python train.py --encoder_norm="layernorm" --encoder_expert_mlp_ratio=0.5 --encoder_width=192 --text_encoder_parallel_block=true --final_lr_fraction=0.05
Rows from block 5 of the text encoder, named by matrix and row number. Rows with one number belong to one attention dimension. Each number is 128 + 24 x the weight over its row's rms, rounded and kept within 0 to 255. All counts start at 0. Numbers have three digits each. After the name is the row's rms in percent of the matrix's.
# v: attention query, key and value (stacked) (text_encoder.blocks.5.attn.qkv.weight, 576x192, the v third), inputs 0-63
# proj: attention output (text_encoder.blocks.5.attn.proj.weight, 192x192, transposed), outputs 0-63
v.68 103:136148096120118081117133125120124161116160104130135114158142094113166170138125111135123145130171141119138112115082136163190163132115163147110071102159138101155128148146122131138086158134064121
proj.68 109:105120114108151125123113106119083154137101129172126119164135145155110096112148148117112108129109144103118133116132136110092090136149188150088098105112094165127137133115089111148089114105131116
v.69 089:149116130114192106098154111125135090138159080158146133145120116123164132117110106161110142112143163145089124103081178161128135123158147145105119105162096115143139124111081122124094135153124159
proj.69 095:110137083113116129078107128143107133163117087134136099157170133157177107119129142146142121118175154132130144152113127112092137128139165135089122139092104121144141112146107158116080168059143119
v.70 070:076159119125132147119093107138093132143124148086112120124155149136157097166128116105161168128117146110183124137155114163131113153124108118151089127121129160150144147141138099143101138124156106
proj.70 083:112114144144113158157133074134124152130136131121113143103103101113121136153127146169116082134091137117147163154136154138124104142141117205122119125136131099096125166065190103141148098148106132
v.71 081:140095150089109088138133138144135136106091178137132167110140152111137144103123155152140096089139148135098086141122087123121135128133125095110080146115173159110115138131158145168109118086123126
proj.71 085:093146146160137146118145159098121136088137123140098137122106080111128111151093101133097149161155092134143131111089124104110132131133052122132136120134115154098152123112138167146167078144113138
v.72 091:126132111121131089135144119152148120174166136086122087148143129126137174160113149124127109132153129102088122137094149130122077126126146151156138090107119118087137103145122186160139149124153132
proj.72 086:145154175134156139149149147100134138142082163145112111154134135135120126130148119127129111076133097113125111119094106155103129103119156157148104123132127146148131112129088134118122129135063124
v.73 096:143145134116146110104129111148146130155189122102089167117167151141122142131115160127143102136127116142108130147111147143096103124135141152149124076110123161118126122135127139158091122102129107
proj.73 090:161121171162136168143123104100125146143157136125063155146128107117101107138109157147150133141149123099135170095108140143092091152128075115138158134117109119137134143139136133094147134153101146
v.74 083:139133159129152128150157141131148118118146104098132113118073135151114092119123159142161108144093099144123090161122106094125112156093148114152107140151102132138133103179161102125164106140103121
proj.74 079:183152108142142096106118123092154121190147119131119126132129118142105085093123122107123148176147160116161111113121152113113126129172092080110193155101134109157146183123135139129143089111161153
v.75 087:156070158090102139111152131125138139153103129138130107144180129157135147130135132134105091088138174083126118142090087160104128134108098126089091083108162114091122160154147106150122146098110139
proj.75 094:110127113163132128146114126131125157153157137141086128142122129167101097142129137149147140125148110085104162128105155120126134099116100125131100130049120114144179143099098148122098094119112132
v.76 082:118128151211155097127122112080101118162148109126128107098109141154101116103168103120156176133110149133107141079126137105148078113119128157127156139126160132113160118126094100097121151154155113
proj.76 091:133092117127132111144095162108166119091163142154196103131111131111170160121105134135129110157097140093146113101148123135163138135141189142127132134167144154135126119149110129120122128114128130
v.77 099:120127133109098163139106130166140148128073165135104132155091114126154108102147132152148131146154142076143123116124147146132061124167103130132126146156119109135119149121109139107101156115136152
proj.77 116:127115100148105099069151134136121143145124157150147121129112150099109112089148139122116097121133117152088120125163119124098134147129082116143121118103100129106143112128151164181111149139139114
v.78 090:110121131105152110121163080118130117118162118080138121100135160113155109196125121136145127132105128105113124117116118141153150129167162164174052171129110177133149105108130121129126109115162123
proj.78 098:126125122135134149128131153132154152137110137133127142116119098135109129122145144130101103155128162126151153131089117132124141129118131161119148163149112082136069151072153110145177106105146109
v.79 090:142132120134105137157104130154092117084138107137119117174127128146159145161138110115138134132161133091188159156119131132142147162168171116162101161156155126151106126127102139097155124157131110
proj.79 088:128127133129149062085132132100122121149110111150138128143132156179156116127146149114147131133107115154093157164173128100106142121106159134126093107140092105112144141140071076141085152113187136
v.80 077:084172137156130138120176088115162128095142082125174114115114170138115095137092090156112163134105119176124119123110121128098135134134117136136140082121132075129087093146125087137156124157133149
proj.80 084:126119133099140121127111121147135134141131116138112102177142121123132110182120098136120100103127140102175104106152156166139126102146138147110133144138166134163103143133122113134071101090146110
v.81 102:138136124186147156143114172148091153132094097134122124122130136158151089132123160135178130116110143135135099115094152121086111129149113135124177147128114133093132138113136092117084100173145135
proj.81 093:164117113131102121085115118150126138101145127132142100113107141080144140142147125139123120146159116112143145140141167130156114177128129125127142121116137119103140130124141157133154146103082114
v.82 104:159125098120138131137078120129107144115171138105113145149118116113109104134157073134112142157097114156135136148157153151186120129151144103141120113142136099092139142085099104098129176116130123
proj.82 096:086154179103122104158132137102144091122099144102097109113149166156086094087127137114138130134122161145122141121152075120128122119128154098136127133151103137116147100123098107110143148167162124
v.83 092:127127105086127130091119112120116146127142119137174090094175132117105158112168115133103134116171154096116110129117117127169133130136109123127127124136135115126103139153125096112132172113069135
proj.83 090:085103124105153120159147106130153192149124130137124127139150118140121081125166110124123113124110162090089106096137127144112125116117153136126127146127101136111116180128129148144108094130173129
v.84 087:147122117118152140112165085131133146136123078124129129119111139095122149142111149079114096165128123115107126151117124106168132103163143105133115169128096118116146121133102124108096143128115119
proj.84 091:122148147124128128135136078166111155162130098117152156134151139158104126115165083130171143151151167120128162174128139112111142129143151081105104120132108076117127143149133113139130161126171113
v.85 087:143134076091107190130118147175097117130162106122128105115163135136146147125149118112122136150093134112164112161142145120121170114154143155140136129167118179129142121114159137102135134139117122
proj.85 086:172148145122100125111132085154119168148089108083104148108129146178084134115140124117137138123129117146095133169137132127148109133109113104106098150094099101088114156129117096084139161120114147
v.86 087:117193118069123147178134115128118120113108141150105151095115171105076129145176122091150149128113134117158113141176165134143129103124122132128138112097141121106109120170088130101151166134098060
proj.86 093:131146164131129109162145138157132125093161160152101144119105133166126141078137099142163137160149116137105105143131087155111142122142126089141147125117120136113164134150138141116108154124134177
v.87 094:141154127131121135154125127125132133100095134146147152067123200129145110159146104140147155146102155126141101061108158132157131143085092157129102105127112095116113121138126107145141112134083099
proj.87 092:139102160158102117114153187152156110110148129138148102140086112159114099130124083145129097141145095105118115093104113134110164112157156086146139170132145157129139135169123145141112093117139143
v.88 101:145090119151137092137120094098137138146119097136149113143111178139166118130116117163149107114153148107125151091132156120144129116121164126124081105116095106108087120125141118133155147122128145
proj.88 105:109139100123116132108136168141116100128109122128133089148156149184135131141125061128113087106140135127128109140096070137157116107141185130139112132148100114138137116100054130132104136134123131
v.89 093:165145104121146140090111137149136154130164131112150093153180186160123080122151191112157138155130144117121128111115132150147060110143085139117091091106084122167088130171106103119131161137140138
proj.89 083:124138152108123132117103097141137143110112177061110129106145111160153116125128096152134125121112155133130114130118156134118124146154136123170138152123087130096122159142139144109105155135125137
v.90 083:125146107155126153131102148164128120154141152098118093139152138108140134190159180122151119137134153125148162114130088135139083128115128105121141123120166141141147155133144114146110126118122104
proj.90 089:150101154174149105141133082121127099138131156159124133153115098125133111156144138150138192139150100114140139140120158110114155110105129140171120096136168099104104134141133127185120131116085132
v.91 102:107143140154132110159107142147133120090118111158124113163117115160146087133145102121144167171130140092163102175135139093097107103183123120149149149145123156114099093165109096131132117144125172
proj.91 098:137143099127133091092131146098152109156115125079135148132132135109150141119074106122128159128081159154109113103166157107137133112134139118121158133157134120135124168102118109111120137130186124
v.92 098:165139119165143135151143115133141136153121124112130126095158133134150105139149130097120137121083145120126166126117119104161113101150138125122138141112126135099105116111106114129128149168166125
proj.92 103:143131128132120082125076133138149099089111126102139131097105128134139139110129066133110188181143171123139135153126145092149130126152170097120131146123137131131110122130092105117156172105108136
v.93 091:116127125131121164182096122126160125135083114137149162091071170152144060147151103131159139130090125069159127129157154091099104107131078119093147113116100138103136126129140131151111087153160117
proj.93 083:176118118101085115117126079139152141107115157079121159114131114118106107097126061133130109139107150152134143127186110128140082145133133110144159134119169134174117154116154113124086121107097121
v.94 079:137142134107130151142095118151131150113085135121116188124095143094105114128131111110140122140092104151177142099170127141167128123122155125127109133132131103159171147126207099100130123089105128
proj.94 080:123143143115130110105163131121103082153155133152118130115130172177110105113123129131148103120147142141166124157118097142104107131126082124163181143118130135120153157102143113113143094137134148
v.95 081:087105107112148099156120135196151165127092155115138132107157138120147145109154095153113116092131147094157090132144133117132124147138142134130125138100138112087120114115114130147140121150122113
proj.95 076:103144108132128103116115199164137130099112114126145151080093096128123141139124087094086111138107106147110103170126076091141131090147136126120073152108145157118118079101132138104128127139087140
v.96 103:147129140166171116153121128106116084154131125138108154130141147120118120153117118128121132115133117123109146083138121115106146138093122118118189138152142126131116167113097109162104184150109153
proj.96 102:192133184134131144101145150106136141105180135136110115127104182141109127107114143144154117113129137128094079130136098096078101102152093096133102119154188105148137131134147121085116113180110108
v.97 108:135104085089089122106121127130132122116120127094173131137133115128157127111104100182114147118154099110149108106135188151104155143092121134165186135128133122115111121085143168136114094131186104
proj.97 111:091092131133130129157095106125161105163142087107133106134124130125148097128161109085147141162126138103089156144162117114111183124146136180145164153116113151155150157160089113134104155120122140
v.98 095:113128204136116105145077103110121116112181135122153137128123178112112141104110104140131131194110189082156144125108118098096130151125150120087142115118148122105125128157132137153153138134129180
proj.98 083:132142087117162111119141157120154102110164129108133139129105138119181106149158124162093120130168187131149123094165100147182157173166122149150157148155116140139125139135122127109112140136129122
v.99 101:168091130190151105097120095156094146095110144124100147108116119116157149120186084109130139140147173176105149118120150153134073154128118128103076126134171123106113153161132092113143106090097164
proj.99 096:085108106144117153111120156165124129130103089110168137173137176147142113119113115145120117122138117123136120122125091136150099109102136099112166138184132120135134121098139176131148135150167087
v.100 109:128129123159175088147138105150085139097165136140145117109128157143120155133167117081105085114135126099156103154161115130119115160152139144117098095128125140074115132156122136142101104166112112
proj.100 111:129133153096148089093171144149131096127171133153101131107133102140140103118127134107137146152149103121172110115129114122116143123080070122143143144140142120180097136096157142114136108113123154
v.101 122:128150161100141103114121129111156137098123124134101112126138121119138139104143089169155098107128101136152078146155131120114137130100126141155161150161147126139166130103112116135117120134132085
proj.101 133:145154122115110141135111141120127111142118098150167129132118091138075156131106148098131150136088115143084142116152142129145100120143144177126167068109130104116111139139169090148151126137133149
v.102 116:140100176120116116099123136100163122125103136143126169118134146116154111143137124170175136179131166143097156133115136120103149109162106152120166099100118141131093106098136100140157133115162167
proj.102 119:112103120153137145155117142114110117127144116133143135157124196087114120137171126135102112151121176156127118100122171151138133117129124076129177165133117115119125093151120118125157127121117130
v.103 091:123133137160116123136139140150109120156100166112118133141135166092148132120092132111123125147092084100105111075141150124129112132113115146140146131123079126095116145144137125099106120102107133
proj.103 092:163161152102102111090148133096156201107132129146132064134110108136119096131148120168176145105138116131110121148152093147108134121102098152155122072123147159139147144142136071146091125179135127
v.104 113:095110082146148141197078152111081146114133083087162128137136126143122132145141105107127104099144165147120174173124114099128148123114164117117050147088186155127105096138116148110128127107140140
proj.104 119:119123118122147141126122125153115139100153142097101197146146176104142131095098168155142159122144127121158131081086138135108128129101086112101116135129128111145119158105113169113144133138106113
v.105 099:115169168133134103113110146123108148149199124091152160123095114135123166117106140125121151145133108132163049103090116121119095118162118164111101128135119131141132153157132134125158126123110117
proj.105 093:155078107119093139115111128178144092164097157151114122081117122077139137149176146150117151117172159139136123152124163174159095105105096096116101127147133144121102140138062121144107126122129195
v.106 101:142105151084160124154116126129092117090128154152136085136128136149138144121170092118143124143092119176137123126125085137110130148123123140120188094139088120093089140136135117156104102129155121
proj.106 093:134132157117127093118112170089119110154170123119150142107145154163135074127142174113117118128140152172141086122116137108140140148141114114160106150118136104127096093133146158146142115162116133
v.107 107:137155158088127157107115105167108144137137126122126118192103172177144166111127154154127111100111090125108108112119123138158159112138131108112139091146112123142086173137111132144172138152099143
proj.107 106:157174145120107098131118147125133110162122128137134148107116120087141118127139147195071100130081145170136134150124134109113090144138108109113112111121123131115141111101118094134103136054107129
v.108 099:112104137168147066134131132132125154144130114141098113119118119162136125139136156123111134127148143161134136103127114141059148111150127126130152133126110163120118132115115131190158158121139135
proj.108 101:149136128125121123133107104118108137111121125167102111104118123122107178119121160131097103146122131159122104113116120126136135134129097084149060157141104121130103142106119162113150116140144128
v.109 101:124141101094117147122111123127151131160116095162159117109183120126130140156106107125116119134152144109120148145132118083120134129099143072101161129128160122128100098067096144119141143137141162
proj.109 103:096119132138149123098146129101112107135164142104069164088157130102139098139094138117094072125153148099143151170117116092125139148166131120114126161103155146138146128145117160100138111088135144
v.110 097:117125091156095121105112116112146089140125111096134145136109127140106104113130162151099118112154137121102146104095143141142130138147119150183123120116139125144134149150108147135139116150145105
proj.110 098:141087144136146111174133143148156129130129125124100145165135120135140173141161129128114139126169139109132156108150162138144135109140122120102133162156130122130137200147084155133134146099137053
v.111 101:106159117149135129127119117134117136114151120131149142082119095110086087115126121077121174117137150130110151105103091113098145104146137115084110126126157125172154112138121165152147098137114132
proj.111 097:128100083179112164110090119129139134079134143131090117101124129125163157128110114130136162125174152078152121113092103156153137079128126104138109140134136144091150171135100159112187130151112122
v.112 092:163097130134193114168123160140126157137143132115082135115123104155119198134113142120158100091140147116126091131139108167078131150133131138124163146138104151134159119145121161138123181148106156
proj.112 082:134148161110112105140151095179132104110114128135160117168140156139148138138172119137153092144118131193151168120077128125133105143082142133092106135169134091176096134094106116119118150115138111
v.113 107:091105116105129137129104124096141099128127100117142128118119152135117135133117136146097162159121112093132144116137130113151125123168138112123136121101177112153125178140119111111123091116107105
proj.113 114:146125131149163092111133139129147141123142156084141088140125150121127069143148131144144115146147145109135134090101110111127137156125133103128076201096080135082121134143122161098100171154141118
v.114 105:151132126118155126096177127168148117154108122111098136114131119135118168093133139137105118115163123095134182142155113137109148086105126150096129074163140131141114125122128102108113101154160109
proj.114 105:135162133170128128120121092118096118131163125131136144101075094182104128123099096165161123100130092120106067112140079126080103153125136129143129138118146141132181138103148086111136145122135139